config.yaml
model: "autoregressive pixel model"
image_size: 20
horizontal_flip: false
width: 128
norm_position: "pre"
positions: "sincos"
max_precond_dim: 1536
one_sided: false
adamw_weight_decay_other_params: 0.05
Rows from block 2 of a small autoregressive pixel model, named by matrix and row number. Rows with one number belong to one neuron. Each number is 128 + 24 x the weight over its row's rms, rounded and kept within 0 to 255. All counts start at 0. Numbers have three digits each. After the name is the row's rms in percent of the matrix's.
After each neuron's rows are labels from the 100 images, of 14848, where the neuron reaches its largest size: "responds to" is what is common among them. Only what is clearly more common there than usual is listed. The data: simulated grey scan slices of phantoms with and without marks. In brackets: how many of the 100.
# gate: MLP gate (model.blocks.2.mlp.gate.weight, 336x128), inputs 0-127
# fc1: MLP up (model.blocks.2.mlp.fc1.weight, 336x128), inputs 0-127
# fc2: MLP down (model.blocks.2.mlp.fc2.weight, 128x336, transposed), outputs 0-127

gate.301 104:160123131127121092158113152151142142156128166106092144119098085149174119090142105120108151157146110120141088138120142118083125149093121076123145142153129123112114138119083137128094134065127112160106134123149140107087125151159126078111121122125171103091162154112154101158154155157141118169167111104122158111142133106107140091124167133084138117148147141086123141119120102104129112107117
fc1.301 097:110180076124126148139122083107115186124167125113130120124150135154136135122142137139134135112142113107120158104175088119124155117125125139121087123164165119150124121106152118094118118076163151152095146135116140131148134127110165111150142110162138142116081150100129112101117113176088114093114124128119119066180135129152161102124164073145113148155120160117132146157122119091142109121159
fc2.301 109:139119144119123136091188162142086086108133130148116141185151177146139141121140118149192199137123157094144133100163121108094123138100087102110121133097140152125159138126152124122127107150112130119134092143146117128140147132153125144128122150134140125126115123130110132125130115150120129128101139182143120132114131142164109122135129173156124200070133138158108135104175148139102114161170
responds to: low contrast (72)

gate.99 098:120140106122170156098183148078145139150119088147122136103130122097135138156109103103101160122141118136120122143091143094146128143143157125148123120116072102126144125140125126119114167148152155152110187154117163147104144133175117145160126087116143111089119128141139094164116131149187158111143147065124100121160145125149126136105145127132152160142129153157138064107125123150119106145101
fc1.99 097:149114147135176117139133134105078128151090146105154133133108119139115101127135115166158101137162123063134157127115128116168101120121160108119103118151142147162166100146104143104111131137106157141144146148129178158144130108102162124080134121132149078157174137136135119109155166103126138131136103154064108134157087167107141108119124138143125141077123131158148173088133103110114114116111
fc2.99 095:155122147128112148103120100112144148108168167123094108154131113131135157138142092165130131133114136168083088100117063147103149115147113133136124159175106117130115178119107113108158090104130114104133124136087166108119129163104146081141146109125169148139118115097177114083124133117125120136137116126145123134140136133167093146171110137116117117167164096125134151164151106121168099095092
responds to: low contrast (97); limb (61)

gate.28 106:111167174149082110121148131155124120121113134102161143118133130168146117152130174128146103135146130147148087139164148162174128113115135154141137091125141163145150149114117098136116147159090185105091130094131152149148122196158096128112151141118138118121169152150145117115109094128119159119142120131134160105079110119087141174146178138151127125141131150083118135091100138144130158140117
fc1.28 104:114096103122141125141108128160170162118162129143147112116092128091104137136113081150130088122146113153109128131057138106120106121135117160151164124115102091115113123143092113133121150134123122100118085117145113095109090113112158136088131134133123159139121183142158075121109170153130128122108147132140170147146130141165099098096100125124110147121142152140104161177133133170105098136071
fc2.28 099:122123145129127108118147144142115120080089117050127137153114096161154141106149135130139167127156165109153107116178127118188172114091139074141136113119140132139105150134127161077140132109122151117140151133104094123129132103170140107113176136101102155132109066119118129132127121152111146136131138149117103106118081068119141146104137132104129102140148138112135115075155103122129128115105
responds to: chest (84)

gate.166 114:116103115168118127093079128117079103113098091140163135126167094113102144119148137143097092128148115127128176123116164119125155103094141112160137078175112151115149140158127156152117169118126140120133106159151195085124167138110155096145114108114110137165146145123119151093150157117143128131130143139092126112125087162150120162148128109102159103153120116105144087116112101124117140160120
fc1.166 100:098151093124145170088144162130118129104130095140151136093092152154078078147158121099112134167125125133180103113142115133119107118074152143158130131100141141139120138116143116138119142098133132116144128110135121153143162120122152133132107164089138095105188091117155118102133114141141139137125151102107192091132091152134127175164106161135116129133092146113080127150125177143127104113136
fc2.166 106:081140128136116135111104111134119106071110120079169126150114077095134141112181158142167097069155132120126186119134137109141144117095128131141115131137118133082131125104125094108110116103128123122140124134182127105113145118132114109164137114108106151154097128139118110122140130111137125159091141133145144147099147170133127128105129075116109111133121111081121182088126067128119129171098
responds to: low contrast (97); limb (55)

gate.7 098:081145125110131116098171149130129148104142115134139067124133116119141117119097115132111094154129158143124122065091120128119139135156113158133070164114140116134119093098153136152193144114118142134143106157164149171113148167141125088137112132145131142167116120150164138146160172129139095116151116101116113147118111131134135188095124126103128090122118117191152109129096140143127100098108
fc1.7 104:116092102090138116121103149137133124136134097145107131125137183143121147144107118143139123142106158153157127129101098129124173124154097130127136113126111139111116127116150124107133150084163110087153098167166085110149166112115111078131162099136113122133112118144110109165139158133136090134113126047137092129096107176133077136113085173112119107125104079136130121152139166133116119112096
fc2.7 100:119120161099109142104155109133123107125124094124133140111143108113129141121131118153138129137117129122083153144099141156118079102117124152138146122126106146139154142164166116127074130173127083119120134112121131127085117147153118164106116143102116169122128158129133134081080089152087109119165154158065106097096147125144138116140134091089125152178113126117211096125132131143144142098133
responds to: chest (96)

gate.10 091:115133120116133111138136107093107097091093088101158124152142110092128149150095150160155095171124117087139119090116121173109155145105156142131160124124131175172160123125130137104098102174111131135134131106143140165128112137075107155112108135143148178148169132134133121147150112133107146108094180131133105179122116152130161136152147107106115128132119148183148142129121116156130147117071
fc1.10 084:178134125151120079166144139137151148089140123169113136098103117121110142138116116112086122135109142157112123141113168145169117116084123118135113105119115105168136187131150142107124102097141100102099134160142113110140073139086132098132129089108134156163128136132128129076095137140168102095047135125154135117087142118154159092136107115138122136132094144105108144139104115113131103115131
fc2.10 086:127120119099163155137149105138130129160152106116099108103169111167162142156099120085188140120162125129096086162131125099138178145153149110130131151115103117123132095165112165123113160135121145144136204124117101147125154102152143103143095143111131101113156124086098120143112137097108098127117143111116087125164139113160125162126102130119160121170151157140143130145116165129103105168150
responds to: chest (87)

gate.195 105:115178135154169161134073105136153127120156136134137132102096123137140100108129146122136108117139119114096150119133145114114103104121162144092198149141160119069138078105116127166109112123128119116091120117138131074162086119145136136092150085084097099127106133111101144158099129147104106121114131122098108157129128123087139134138117148108141114092110113157143107136165171095114136089144
fc1.195 108:110133144142113121123122122111150112136141096091127128115090122109097133140110084147209089113126099119118165113131120124127141171152132111113093147116128128114137144147078114137153153128110088174167149115079093153137084134159127134128117135099133117150115125107161097125109123147100174094135148035100142125149143133149098143120126140089122130162121149086131111138133131128159129100133
fc2.195 112:115144184109143172140121130154128120169114149138111117112115114152156081118158146095105122154136139116130136159168104132142109129124121139138142157146122116115158134152211125127103113156109132131149116131151090098110144103131157134120152083131171121108128101089086090100114108110125110119155110172117110078119109130165154130149174104101153182108094127106148153115115107159136128113151
responds to: streaks (93); noisy (68)

gate.15 086:145147130133156073122127146115120134145116162145123130115141110106125165116089134138160175152128140145129146082132150078114145153121163132155194147113099119124152151141120125134087099132128123148096112097143150134127152145118154114130138092074121111132148091222179140116169109148154128087126122124124108142120115107114126154143139136110123126143152123130147176134093099106172131132104
fc1.15 101:135118129124137099150189117146108139102171085148108199156130155103124106138127126130135150121119145159151089134133103097106105132136106119110139121126141096097110100110096132121136133091090134125149158129142137145121141108067135115139140081165144121102084101118122113165139106146143150104176129109120124113140133117145139174118126167187131121140116086124127105078142115108115071147104
fc2.15 076:129148126127150138128106125098142120143124159140172073153141123172116136150114125127099113136132103141142137072149141184137137157091143136145128081131134141142113123144133158117118122210163128130142103105145116098133129147149118151119115167093135148125156149114142162072140180119166127160124095151137111128147122126128115095150141122107139116148152128116119177167097116099121198102133
responds to: chest (96)

gate.222 107:194127150134119164117139119136141138135171086106141090066080137134123153118132160157141128063151110128093115132114130118132150120132167132094101077133127103133130166147150125136137078141126159109089150142153094139155120136135118128106148134131100107138141096128111152156087112117159187110132131151136118117151141118159071138143154151135113158132104130154085132159144141114112154142138
fc1.222 124:116110126126122142143149129121164067100121099111116133095093160094121166150147110127122091139122119109155130117130077118159142126122151086158141166122113117144150136140131127125154126115165150114148144125126190141143124149125098154114103130155138117131144093160198105161136142145115086110080135099144137161113149104117116117131119088126117134150110136062139176127111126088140104121184
fc2.222 131:163129096090134120158152112143156140083124131137196112121098142106117129135189121124114109084129097115123153096107137136112145147111173101116130167131088092126145102147122152129144125094131147112098115152100117144109136134139074127176140150130123116123106137129171112162107124144147129148070123137128123141127145129108156074180161110111093111114116130159118179139102124096128140094146
responds to: streaks (91); noisy (60)

gate.167 091:156097160156111117099145126158135130126167171159073094109157161133161096124174143125116114114152073130107139147164120094117140117104141117120144113154158128112132154100103166168106136151153102115134125162094174107123112128160137159148162117134136161122147171122128144145116156142151132127114131164128099156130180104148158092133098118086177138124116117121094125165131129165122136125130
fc1.167 093:090137106170140115134149134129151112118090077113118075142161141139177109161096180142136134125107147089078112116105106114114165122135093139137126111141136127114140137126159124098156139134126134145127123100140154166129106093106099115105159100147078156156105104162094131123103114151139133136093102173114118130085107102132124162133098150103184121140140154136121112145176120113105139151165
fc2.167 090:138150131122144141110154131119140132159129107121156126126080083157141114099149126110105113120105092150095143088151143134123081137089144142097128113124126115078130119121119127107140133137124154134116109120195124103142127185150150142085084139127147126178147136126096145163079176149096139127137080135121129126110117119083130124159107141165159102177076084118112132148128128127143126166125
responds to: streaks (85); noisy (71); low contrast (53)

gate.182 090:121147152121137105096137129156125149106135140123094163140174118103135123105100137135077134140145135059168116135137105124158136119128132142127148158134119150163130112154179129161119168136154098127121115179168109136149110156120116116101106110118111138120126126099092195156139143180137122150069122171162110139127151130144108096132133109139152127162149111075114159173107142156119125126141
fc1.182 098:117121112114135121145123158085110094115144195139153152177124139126102135135108176107113130112170118123093123153129142108141097149088098103139068091137128148116141122146093119122128100133098165142101131097134137137117131178100154087126119101120134127118150175159130086129115131140122094150117160110143074127133166118116147175118158139145097139095117108141133105064116122132137144121159
fc2.182 094:141138150056132083111168144127135127116091128157103113064136156151126096145107122140136172127135154130148116102140107121121138136143101138085141140086120103117108144167150148137099152096088132124138116090097133080101127140174141160116122099100114145091125139112184136125122166111128140126163133158123111100081078101146147118133108114131166133140156129142110124149170108114149120111125
responds to: head (91)

gate.179 095:109097113161134138141133098130104121160124119115136123142137109123146147097153155100153125122105104159070141154087123158149118123092144085107135085092129116094119125115120141143120134134172167030125139109140106143134148123148133133110153102112133166086123133145097130067100142127142147180109132145149129152090128161122150130173128119125115114137129113149117089112145084129089131124153
fc1.179 094:123143097154126136149129125172147130113108114104120150127109116152143107093085125099154135122165153094116117129117165109109098109104158100140158101144134127102153097141163128177132139133134125096130120160152113087133123113099131140132101132152167128144117188110112127145094154123112147162157148164097147138134157112162149104109153091145211118153098118138130140153144134097143140179178
fc2.179 094:105143129141094148104156128093124144093154125174105131149133121137146120117111155104112123122148111165173116105116134119124121130144133104110123170124128107084138156099127114139141106136078098110138163122140158157113160089098110109139157139109142090136063092114143108135100095155096178123144122084123095106144095122196120111080154142145111127136173139135089143104122162132149111128117
responds to: chest (52)

gate.307 091:139122157097102131106158145164105083116118122172134094120192139116144113136091169118104149119172148118071067126129163124122164080129145129134120145151134121077067128165121136079162098122134102112131111119111137146164150127145138116120156166090099140112107143149126132113151131146102126142136140125167131141139117149134155135125169144170130143145141133134130085119146099136108117139098
fc1.307 100:160103090118146156159075150130107090137152144091122165137142150136173111101132108112154121163117054103138148132150159140118141136138130111148111121098137125097157100154130120099157169129077107166143132102126161136185126099139102139116134149158141170134141124127143130157123116109126130139131097129108078121150134142118142119114147160111122129182161095098138127118130098130082175136122
fc2.307 084:144103132096132118113162128114131153112102091122107098154114168104136118147114138153137129137119163120131123113119114151122164135129100154095130115095196122061140145123139088132112120123144115124124104116128179149127182140169140133107085125156123123122168080117132106141143132122103115136097153147179158118094121173053143129146150127140121152092114123113099127113098102129089112092145
responds to: chest (93)

gate.162 092:188140118098105093125152110094133150137159081160134124131145168155139106103144154113118149149133125112151140156156111142140114152118170126114105107086154120160157096110089098095164169119137129095126134134082141136143129146111156175078147125117117176181091101118134102143078136165151142124090145135131135143140139126140100150127098147152131130096133136132099103149141148098154098135130
fc1.162 093:110148159157093100137145138127092128160156159133135091110152147102164106126131153118127151092150085132147153134146166121156105100163110105123103098123138143124198151136145112127098140121124125125158140150150132093158145181099135128111128145114147131138108122181068088142178129164092147124092109120128147104113136100129157116138144111122141181095099103143095156121120128130163138118138
fc2.162 091:107147138132169117169112103184127156087092110129114135141095120156125115139164099118144200148106157129161135176109132117124137138140110116130129166132154104109113097111096119086151097108145105109144120109138140165086112075126135141107127148099133112097129073111114148106154106134113156111133127115121124173117157064118116121134130114077147128141122127140137137130091164131137079143117
responds to: chest (100)

gate.121 093:134093120125134118133165133146125122140090102172090107149153108105102138130101154155136117096116088182124139096120129145088122120108102076070090100095135150169152137129144108121104119113105116155135102163136088129105156124191120053115135126116141122136110135144092124126132126135105147163151170109099144119159129143144133148126135100123114081164156133112129139146122104126158114148151
fc1.121 105:123117120127127120145120153128137111119147156116082174113126134131149131139108117134114089110126052111181133134147142158117070137080164089092088155115105100096158114140123123149119129161148127117092119114114117109088111135122142151133148140117102126125159129191115145146138077104110153122073163113134146120096109084094161144130134110143108137107153138143134150141110135127086097124099
fc2.121 102:112111127121112115146094133162140134114177159147113129209135131094119133129162121143150078125125084135165153108109091118083121114117072104149085148140141117113154141106136074144115121154125152137107118149148123135146134117118114100108166090112130147097139070095153111142099140138114153118153135159123169173208139132116106124138107116096148132138123115148129108123124129127130123105127
responds to: low contrast (83); streaks (57)